A small segmentation model, trained from scratch.
Model: 4.28M parameters, 64-pixel images, encoder arch gmlp, encoder norm layernorm, encoder patch size [8, 8], encoder layers 6, encoder width 320, decoder activation elu.
Training: adam_atan2 at rate 0.001, 8900 steps, held-out accuracy 98%.
Data: trained on renderings of 100 made-up gadgets, each built of a few solids, in any pose, 11.7 epochs.
Rows from block 2 of the encoder of a small segmentation model, named by matrix and row number. Rows with one number belong to one neuron. Each number is 128 + 32 x the weight over its row's rms, rounded and kept within 0 to 255. All counts start at 0. Numbers have three digits each.
After each neuron's rows are labels from the 100 images, of 14848, where the neuron reaches its largest size: "responds to" is what is common among them. Only what is clearly more common there than usual is listed. The data: renderings of 100 made-up gadgets, each built of a few solids, in any pose. In brackets: how many of the 100, against the usual share in percent.
# u: gMLP up (value half) (encoder.blocks.2.mixer.u.weight, 480x320), inputs 128-191
# v: gMLP up (gate half) (encoder.blocks.2.mixer.v.weight, 480x320), inputs 128-191
# out: gMLP down (encoder.blocks.2.mixer.out.weight, 320x480, transposed), outputs 128-191

u.434:181159150069128090095153113168132116156103110140134158096106157135145103148140094181092143123134150117150149125135091106114147139134122089124075111175121084136143151177117091112089130122168105
v.434:162164073130143131145168101113135137130118181102234163205193158107088147121088078162080118070156139153084158102103149145162102094160133082090109159128103199112156150206119114051130114112137124
out.434:165134215123112093110148093215099161064100168155122204140099170127100101138112106131122126138133181138106137105147108145173104107123141124068099111133051164161108143112129131150161118100170130
responds to: has a torus (80 vs 29.7)

u.355:121130154109127135124141107175181109121097148140154102123095128153085180160132125158109124119180099130126089150117174140122156118061137131149156182136106123143193161111087147118121182151208180
v.355:155228206063117079123120141163113116104137114077079101172136170144122108108111088107110087123106114123102162132062115070146162138198131141127090128159108105090182090191156113116077092141091055
out.355:122107105154139128228159170074117163134146163101096132102145147135134114121114117143157098151110154148149137119168089135178093107166101089163067077133088137134099116126136127112182102083138070
responds to: red (29 vs 8.4)

u.209:136112098129107186121223102091100123106218175153150090137136166121132103116134105117130109133147142150088172114142189085122137111134162153153134142081135132147075167117116089163079088197175156
v.209:152139145116129065121129165187069071092110098103083153136158143058113176156104102163128151120177172089103141157145147140092106099146141129088095130175124103116165157166136140156127126089122207
out.209:161119109124162088175155158130136184095118107121122170092138123107118099135119123073136169123112189136092180130092105134099122153125194102094143108154094100144091101165135148180155121054123103
responds to: green (33 vs 8.4)

u.249:140146186164182099083134048138205125128146103142153094083124149155088157125142091132131102132158103125167106164097157104118156106124117141180151135077128074146163190121142088069131148156153156
v.249:127100180106117078094123147146207144120186132106127105134135130153113138104142101122144087132171104117118129148048106122161126156188102122145068188127131116080179086190098140164090107122119117
out.249:152126117154106098135163081165114123087118146144118127168099138165100092075074107091140115138148158078133146148142080164146141101091116130108149112165093148179123127158124146160159070165091169
responds to: has a torus (64 vs 29.7)

u.107:148071055138089119085154143122120171147180091209125156158102172131158067111148130146145106194135164123129099095120138113122144141139142138127101128170162116141134153147115146108106138099149209
v.107:191117072116111168141090120103097133114065115112080145137159150083162088158086196126109123153116173128192160151063124142144080112145097089172092158157118113128074090123146148093193125049127035
out.107:136104085129083134078155139146077182100129123109154172153154144096102109110106081170133076160121174165091151145147091173151128123184112149121168108125159191137166169158124196138077092148119069
responds to: white (29 vs 8.6)

u.235:088092176119177083074142109092139118114183097177106110145066163166181083111167094107121090131141089074098086116182129106135146143157119157135157147115151136174148174159119139146052099171136194
v.235:107141097124136097118166103103114163119100133149097096094125136176117133135142116186141143146119125067158097124103159114119138148126161138116116120158112061094073134097092137193112127148160146
out.235:125143087083209100162096157130162185168137177093126196092159079143142166189097196137158174107151081116094106113104094184145136126141152117095046088149124132096090141173162169189151160098144090
responds to: pink (26 vs 8.4)

u.445:096064138124183122050158117078111157137123079199172086133063095125145161155102124112167105107137153068143139156172119109078103162082136104127111128097151149141102202158094127142139154125125124
v.445:123158139142156099129105085143138143113140111116123113095168191122129087112117089120094129164139201114181130135040139113149109132171096125133144121150109046138139099169110126130128085157121111
out.445:165111061166148102000140116151089154168119133135132192162121127144120124107154103131142094166135162102153120173123082184152123154142135162134124099120151107123152125167156141133141111088118165
responds to: red (25 vs 8.4)

u.356:115115123119132083114149080167114105118139105168175107152087178128146112114110080133122136147125131144143124089144115128113136138077121152100092064043131182173165164103118082127078127141170155
v.356:093161129086127125089083107139125079108108102149157120126158170113087072118182090129080187167117171147235131146122182169111079112132123120129169120115139105160160170067155185089160097166139134
out.356:063105143108173114000116107146104146166135143121119155118132095165110180157109178128166113149160088131131113122150095119153120134160106162142101116138143120075109076172134164149144116102086125
responds to: red (33 vs 8.4)

u.254:149171203147139161104144044133155104087180150164191098060162084163071145134085085154145094135146117127159083149173164157120145113094132115121139160060139084106158209105145130131129152154153067
v.254:077121134086186127113093116095157161183145149100092114055158105208044175136110108105087143120135088104095125166070180108084070127136078133149108102124116129106109141181122137120155106127096132
out.254:117146127116156140144134123158142146066163147133122156088147083117123119129110091113151121179155151125143165137163113182159094140154104115084113084089083180138109148174144158187156125078092041
responds to: has a torus (79 vs 29.7)

u.90:187178147095138097118153065168125127096090125168129164098106158163124115159164102170125156166135156122164109139133126127124144119112103094170114134146126099175105110124102065128090141172217111
v.90:134170086193125103137050145122110180156119144098145134159155173067118133152116116146125116126143141161143126130059123161131106139161089133097128067175152138135069134115072112096116110148112126
out.90:171112131127170087045130065208132109139160126157113161172121171139118087096122120129120155127171140071127132158123107152135099126145124150090117117145095114134146132161158123134131094135119182
responds to: has a torus (81 vs 29.7)

u.313:158149080122162115114113077041149092146159127131146175097142110113129149132087184127088090094089086131151098111105163150093179125101146106130104129161152113133148175121117128065175150109181121
v.313:182149111093121166123120133048133115132140070141122084098089080100061113133098224095088124082118095125145148155158120129128130171109132148118128139130094104115127115120130107196169177089112064
out.313:144085105113190092145144093143086150128107156185120228123112114160098107126099168080137131136127133121087135116116136145100113140097121070131133116094144148152120151111097127143148176119173151
responds to: has a torus (69 vs 29.7)

u.137:112142108125168154090144145085150131123132150182167147136132089097135150181156179135123172119102180093146132123155126197091130131085190106135120096119174153170125149070082191115121171157155109
v.137:082078104160146099111081088108152120101112106123193148136145151098081109104225092169070191114093163116127062130124130135093125137119130123135134125089083176156149127089158129074140104188119150
out.137:122135152123140145000141101123133137171107115129139119146117146156105115128139106112140072145118130129183100118121106088174130142165109176165141116147162082103145115135153080120101106193090107
responds to: white (25 vs 8.6)

u.271:080130159092160178068135142027148172120130088115105092090147099112112133195113144132171126082127153105123165089160097086116112146141128059101107160129126110117039103203062122135109166103125093
v.271:140079092119172098082170088036170068168138101183078135119134134120131149147181156129108126112152122120171122139136154103106114161093155125128102117121145108115119122139138085087118145143180237
out.271:164120111161097150122144146211084126100165108124111185155126111189082117095109109162150084124171191128109180158138093168094169166142120087122201150075107148098172137152062165162104117117110104
responds to: green (26 vs 8.4)

u.22:113133098070179147101153047137141086141172141154172109105081150151119105102135162076095164125158112155099100127124155099119143127095111159175159157088150158170136085162105154117101114182154138
v.22:152152174147092114124084171162166207128105092118144110093127128161118131149142155153218076123131175122065134160093121150123152174157193145111154115114134121137170075143075154145102139112131098
out.22:100106142137131130096142124112109158083082146129122164142134121158094158162158146122145138155075166099094076145135087195127056180170179154077123096106110163161058105137075121058097150101118106
responds to: purple (25 vs 8)

u.472:149157132135132093078083100151160111138119121167153072160068140139139107126135134145157130129095138151076116147130144149124128175114154091129112161131121149193161123159122111118097108180192059
v.472:092155173099171104107109062093135134098112136115134136088174160171103114106142071150068173106159108105141083133070143185145105104148118082108093139121073135174178075125150165089176107110147167
out.472:096095143121116071030099125150132128126046149114140148126106117167135176163166146112150127146086119156088125133131117116111134172156197158190114117111175097139116141109160133125172133141106118
responds to: red (25 vs 8.4)

u.256:166155199126171053078133096177181096088097071142110151106142154171122156139200076087163090149164168171121120161156141136121140123147108117129117057098140098128171148123108099079120143127145119
v.256:153098067097170088083118141117155106193131072110138127093158150157134172115165102150101165105115147083180081095090102067078150125117093147110125052109141091065175111102122102137133120148115157
out.256:164097167126137100083141105168112134086206139140164169132098101158088108125051094115145100145174163096130076123166082154166126144109148124101154096132106117120149138123149140196179138178079158
responds to: has a torus (85 vs 29.7)

u.294:107139139163128111109108045145101083136167118130103095132114109142079118134133093151102138096154112111179163114101107137048120114102103075157080084110100149129109193111121070154111126132122126
v.294:100136135073121141154168155085141062090157105182103154138106095167137142138149159110194114098143110182138107107154132099109139171090150143190122138125173184192114117179084156085093172139138121
out.294:051110151125088116071083141117075170131094083188105097103066131171116123118211109104128143148112135144184169104091123110095085193130125121132137113136124141139131076081112137141143114136105098
responds to: red (26 vs 8.4)

u.324:127082158113130192091184130109138127112121097157130147136116075160133076155106110087192096133186135165085112130116160090139126117096137109195126168101166079153114113154109087176151122149145106
v.324:155091117177105170141153114128105158101151146114133167146136142166116133145093110126153043144113186177107141117096123073143119086139111131189131122093147113084109140123137076168110090135118109
out.324:113140127144129145138096139167091110130141149087103219164148114118135085131101193072100094133101137122070117175116101102124130094187094144137137109185157087064106148073143124142164142097100079
responds to: black (27 vs 8.6)

u.309:094098158112126188042146122096126135129191087197149111120101104144084119156123120140192070112150111100103106192126162121143109173115154135171070148113116131090129128149098096115109134195140097
v.309:152121140126093111098124151074168178111144117113109130155115146186161128112163089139116108117133188111071115155078152059124146145179136090110075101163074162103091146200090070101081117185133095
out.309:181111150146105118049150157154113081112200113101176133153166151177129096078136124127134103125123123155089126140107102142151163085169130108140210100141132179112113082146110117131098053109157091
responds to: teal (27 vs 8.3)

u.206:129180145167156139091163067092110062135192146156118185115111055158107120128119092136138113135186105109154141172160172192142124129123158066136114116113121151111099141078142172161126122100159072
v.206:145166119143112113141109100104118141087139109151141089134168134114028121113135070076085090152156157158125164157153202129192096091170103110148132124136152133174172133081117125135169062118143134
out.206:103084070110157144041148125123134146091102138117085188159121136086156112131119158063116144099128127144105166165115164098150106138140147180126049131097134149141109159134101124081123147042137127
responds to: blue (26 vs 7.9)

u.277:117165117062153131102118055103140123103109143162064136075105100141163109146195156106089160148126134102181129141130143120072137141133110138168161129141162146169161127073120094155118123138116111
v.277:131108165126131123161092140146098133183106163101109107077162101159167087115058145146105144166147137108110172155070152128223126090149108077189097177152084121104091056184152146166193087124137084
out.277:099124157107109193095132064120034135100142167075095132116149135164065141096099130142068103139044098092129085086148173090134116063159100180181155137135178114123103097132123088076148114134147146
responds to: white (26 vs 8.6)

u.115:117174107095148135084201088149147079200123176147161092142148105182119163174135125080125126081132127149128087124110115158120104136111174130188178155076121115107145105158107112105116150124181122
v.115:133145131097113143132165123184153115181098174123171134149170096132122117159132139083135175150137172172190120148102127177139131112125128124161127123086121081090116144085145109175137178129143104
out.115:097156134131192159144201087164095149115113140075112137160153167082155132081125102095115087150071119132109176116157142177109170074157113127113163078099178132140175160147125158120139129133182115
responds to: green (45 vs 8.4)

u.120:031122082094188152107140111082137070172154151137126190104158137166129177150154131144184119102104132107166140110148166114094090126147124082141110106142128124111075165097125120119125130172149162
v.120:137187119125146121115089076084079182120182117154150124138099150097104095150158111145146144130114155066113102149145157089088131127128151097130152111093173124135132153133158111108048113190169125
out.120:121072179099137093149130183125148158128111093146158154120065087123139202107181146093169176160078071137147117079112113144096124179110146156137192087099172175176063159049071174130135142131125126
responds to: white (27 vs 8.6)

u.220:126122106095115146089175113119116083122128105188094117154146050119135101189100148104200156131169152107162141135192151134150114117115168074178083163130156167142120122084093053158124144130193090
v.220:150101120116154090092160059116150125131073118121133129134143130103118055114087092106075108132142107086092115136127131150067096155151163131102110186121077132148166173170152107128133132131125093
out.220:113144126082109103010137167139149103126112119130159079132131056150121139198098151095177156149097128137122090110158153118116119160117152162150183166065144112140066119131116169118111137156118119
responds to: teal (26 vs 8.3)

u.2:087117125179137138051110115129166139224122168150137075175108125099101120150137130096165151109129160097161122124168140119162088127125098097174133139088093160181139142127147087072177105079118144
v.2:080132117130111155136047114181144091105130140131120156112147079135095131141125140092114111144126193157142137137085172159148083117151131113142131182111115160103135084077107173138147107132114079
out.2:111132141169127181114203091197087122122133186086155096255148151116111103130092110160135102132135130095082132198189166153174147084129169133121155109131155094099168152149136129113141153163180183
responds to: blue (26 vs 7.9)

u.439:167181052060111108073168049119105113152133125172094156113167072161203049143173141130141161145137186110132126135106159097147145156115138101165113130146144144152115076129116074141121104155171084
v.439:079165123130101154125119095085159186083195098106112126082139134127061142117161065091078145120100165104077147118099159094183108092164070145158151133124151134142160150129095098058139106191104111
out.439:160077109119167095028156090134110088105158196161090195194127096166129127159140153064085091183148103169119085151118165174152127102145136118153119163156161150152144160092133119139147146103153111
responds to: teal (27 vs 8.3)